{"model": "masked image model", "dataset": "procedural textures in two colours, tilted and lit", "train_examples": 195000, "image_size": 40, "crop_scale_min": 1, "horizontal_flip": true, "method": "simmim", "mask_ratio": 0.6, "loss": "l1", "arch": "vit", "norm": "layernorm", "norm_position": "pre", "hidden_act": "gelu", "mlp_ratio": 4, "head_dim": 16, "fused_qkv": true, "bias": "all", "qk_norm": false, "parallel_block": false, "inner_norm": false, "moe": "top_k", "drop_path": 0.05, "num_experts": 4, "moe_every": 2, "expert_mlp_ratio": 2, "experts_per_token": 2, "shared_expert": false, "patch_size": [8, 8], "conv_stem": false, "layers": 8, "width": 384, "positions": "learned", "residual_init": "zero_last", "optimizer": "soap", "beta2": 0.999, "learning_rate": 0.0017, "beta1": 0.9, "shampoo_beta": 0.999, "eps": 1e-08, "precondition_frequency": 25, "max_precond_dim": 1024, "one_sided": false, "adamw_lr_other_params": 0.0011, "max_grad_norm": 1.0, "max_steps": 27900, "batch_size": 256, "epochs": 36.6, "lr_schedule": "step", "warmup_steps": 1390, "weight_decay": 0.05, "adamw_weight_decay_other_params": 0.01}
Rows from block 3 of a small masked image model, named by matrix and row number. Rows with one number within an expert belong to one neuron, the router's apart. Each number is 128 + 32 x the weight over its row's rms, rounded and kept within 0 to 255. All counts start at 0. Numbers have three digits each.
Before each expert's rows are labels from the 100 images, of 14848, where the router gives the expert most weight on average: "responds to" is what is common among them. Only what is clearly more common there than usual is listed. The data: procedural textures in two colours, tilted and lit. In brackets: how many of the 100, against the usual share in percent.
# router: router (model.blocks.3.mlp.router.weight, 4x384, trained with AdamW), inputs 215-257
# up: expert up (model.blocks.3.mlp.up, 4x768x384), inputs 215-257
# down: expert down (model.blocks.3.mlp.down, 4x384x768, transposed), outputs 215-257

# expert 3
responds to: purple (55 vs 16.6); pink (44 vs 16.4); furry (34 vs 3.1); ground colour: pink (30 vs 8.3)
router.3:087141154139146113067167059118162112122088177071153116239157075168025162142131130110120119113114145187094110121154077120126136135
up.0:088086117114117120121115120122142091146083137079095103120058173175165163094148106128134148159115169158119145159093099145093164108
down.0:116120107088138128084174141141116157126151162124154162139174177083051142105175121070101105148097100111184173050160110088125109187
up.1:198146072123119098173163159120126122141111167104112138163140098116095133100157163110110098137116121144098098104146133110119077127
down.1:108129156172101176192140131144134133071145159143111119106089100109137126140163151109133098118084109083167146166177186145090145146
up.2:168111125191133148153108146075151154105096082094111128147118107102095104111151109184137166135152194172116148078159109122143143104
down.2:148174173077114112123112114183093091138120168127129122117087131164130137144114177015146069104111140109122101126125116139140074099
up.3:060135136126129157141137121132129146100178113141160055068116165151073164124138132140109168057064200108107162184150155133063105083
down.3:099163105120143130107108057121084143157117124085069135167095131160096104147155115068130117143168137137148141118091133113110103144
up.4:137160117112183119134159109090172145089136135113086128115148068124106119111153141154132217160131147105109127126135087130116100073
down.4:187098142155103194114157110120168123110096126167171109113133095145108148150106119113097054111152120135126151187174142131130156116

# expert 0
responds to: coarse scale (89 vs 30.1); purple (36 vs 16.6); spiral (29 vs 3.3)
router.0:108145110117121125075031120109187095168078120146193218116161146160185110130138080130099134081112100160078090103180137171140130133
up.0:122161133113098150154049154077168158093091133130030187118139086133184149132090109123140089099146121130112148142129126096144137140
down.0:106082145175101098090173148134119099147106128095177145147142145100114123134133174104178190139141063082123136124112195161176102109
up.1:156049105133111124083176099189137139130090137117150133131149073101150145068136134154107116106150102130158121118144164106136130088
down.1:088135176193103119141120051137123160178115074131143106152189156111101176163150142134096192139109087093092156175143164160129183109
up.2:111090157165126152162137102166181174070134102156149126156124109095167137104184146180103074119107126203096131152218147104169131142
down.2:145163089165085123174087150152107158124119125088134115114125131114110127155163176154107114094063171107118183186120118198099087156
up.3:137124171123083117154154119083065138157193176109118193105187200175085191133141128043106161182155124080106146102101138147085163114
down.3:093096123159115138096068177123159188071158140144089174158113114173152047125182060103133073100143054197093073181141100156132137102
up.4:125126125154170093116179083090124125147124167110140115123111177100109138134067102149160103101151137179154175191149105112106212197
down.4:144118107147074126152134147114163111128099161204126097205181064170053106088136150138141159197128118108110147112123181115174108113

# expert 2
responds to: fine scale (83 vs 29.6); crosshatched (39 vs 3.3)
router.2:172115114145161143138202146116111191067198123078086083129085167089125144120079139141095145193118151080228152158085108079149098075
up.0:140161124080097125137096086179140120113156087125135077102104136148087131111170132095172114109081124164024157180191171088117110176
down.0:125121072129136208134134106144102162140128149189167074119133090117140079165093157117161186147121153116218161096065151157119119091
up.1:111105107175143058082119158170151098033150147146110136149059087141175111108097142094114136112102110127124135157152126198140146111
down.1:110148167113101152177147103080106132165129113113147112127155155192063168111175113088162174112119131130095149109125149131098151152
up.2:123082056062137154150120154101065169116100135142097139090118151111141104139091137113062133114054160131119164122079146073187105142
down.2:095158133147072164138067100185133158155134136137112158117124121137150118138134101073129096124178125095146156154196148155072137104
up.3:194137084124103155153157097148093118135112144104114085138123102166139135094153156159179122179067067099140102123141112107171091085
down.3:147205146124115144042062124149176128071119122125123139062065138169085107205110171077130086116190116108145162137091119109139113125
up.4:107166121135144133112098158136099151155102095126168066109192071066098088114209109139145103197127092153118094082113168111117195152
down.4:120100121056110097107156119160100199116113167130178092086115204091138144171093160123144130077162065123082130116098174151120124174

# expert 1
responds to: crumpled (84 vs 39.8); yellow (46 vs 16.9); orange (41 vs 17.1); ground colour: orange (34 vs 8.3)
router.1:109109120142139158227105151128086089105134088222122167047115127147195112140142137124129127173135131128134184153099174131123139132
up.0:093129155069220147179095146128103108127135107157120143066095086162146106115150112128152134164123126069120102159115108112130137078
down.0:175169116122138140128151140116082110099118143155171078164146177099074071106116106125161133141142129166061110107147154142135160119
up.1:093141123155117142133151129147152148136114135103168120179144097123134111137208045122153216159049125112155097134139133080092099155
down.1:228121180081105140109091101101121087102176120129163154147099165106175129129067153182127058102240114136103119093110126111125153133
up.2:114085138114193106172131072121116188083120189145154115169233166124173161175070124127131146137134181049145170099157138157092145126
down.2:097098096103087157162151126126027142114119129145171127192118094144111032125169144097139144145165090077120159106128122161177119104
up.3:135109127103118149130185161146110133152158119144142152189123122146157088120128087143146133083091213133146090125117178101153125149
down.3:183084107074108097105123177090118127146135092162093132108126091124078105145172105184152091142121201153121159160182127068135103171
up.4:116167150155113092125127188053066120140186117107098088155136128128104181139150191150186142084090163167139141182184115144128113149
down.4:158126118158097144147137162178131124136122155140144107131122085137116206167102095106136102091151130143097093084135135135098108187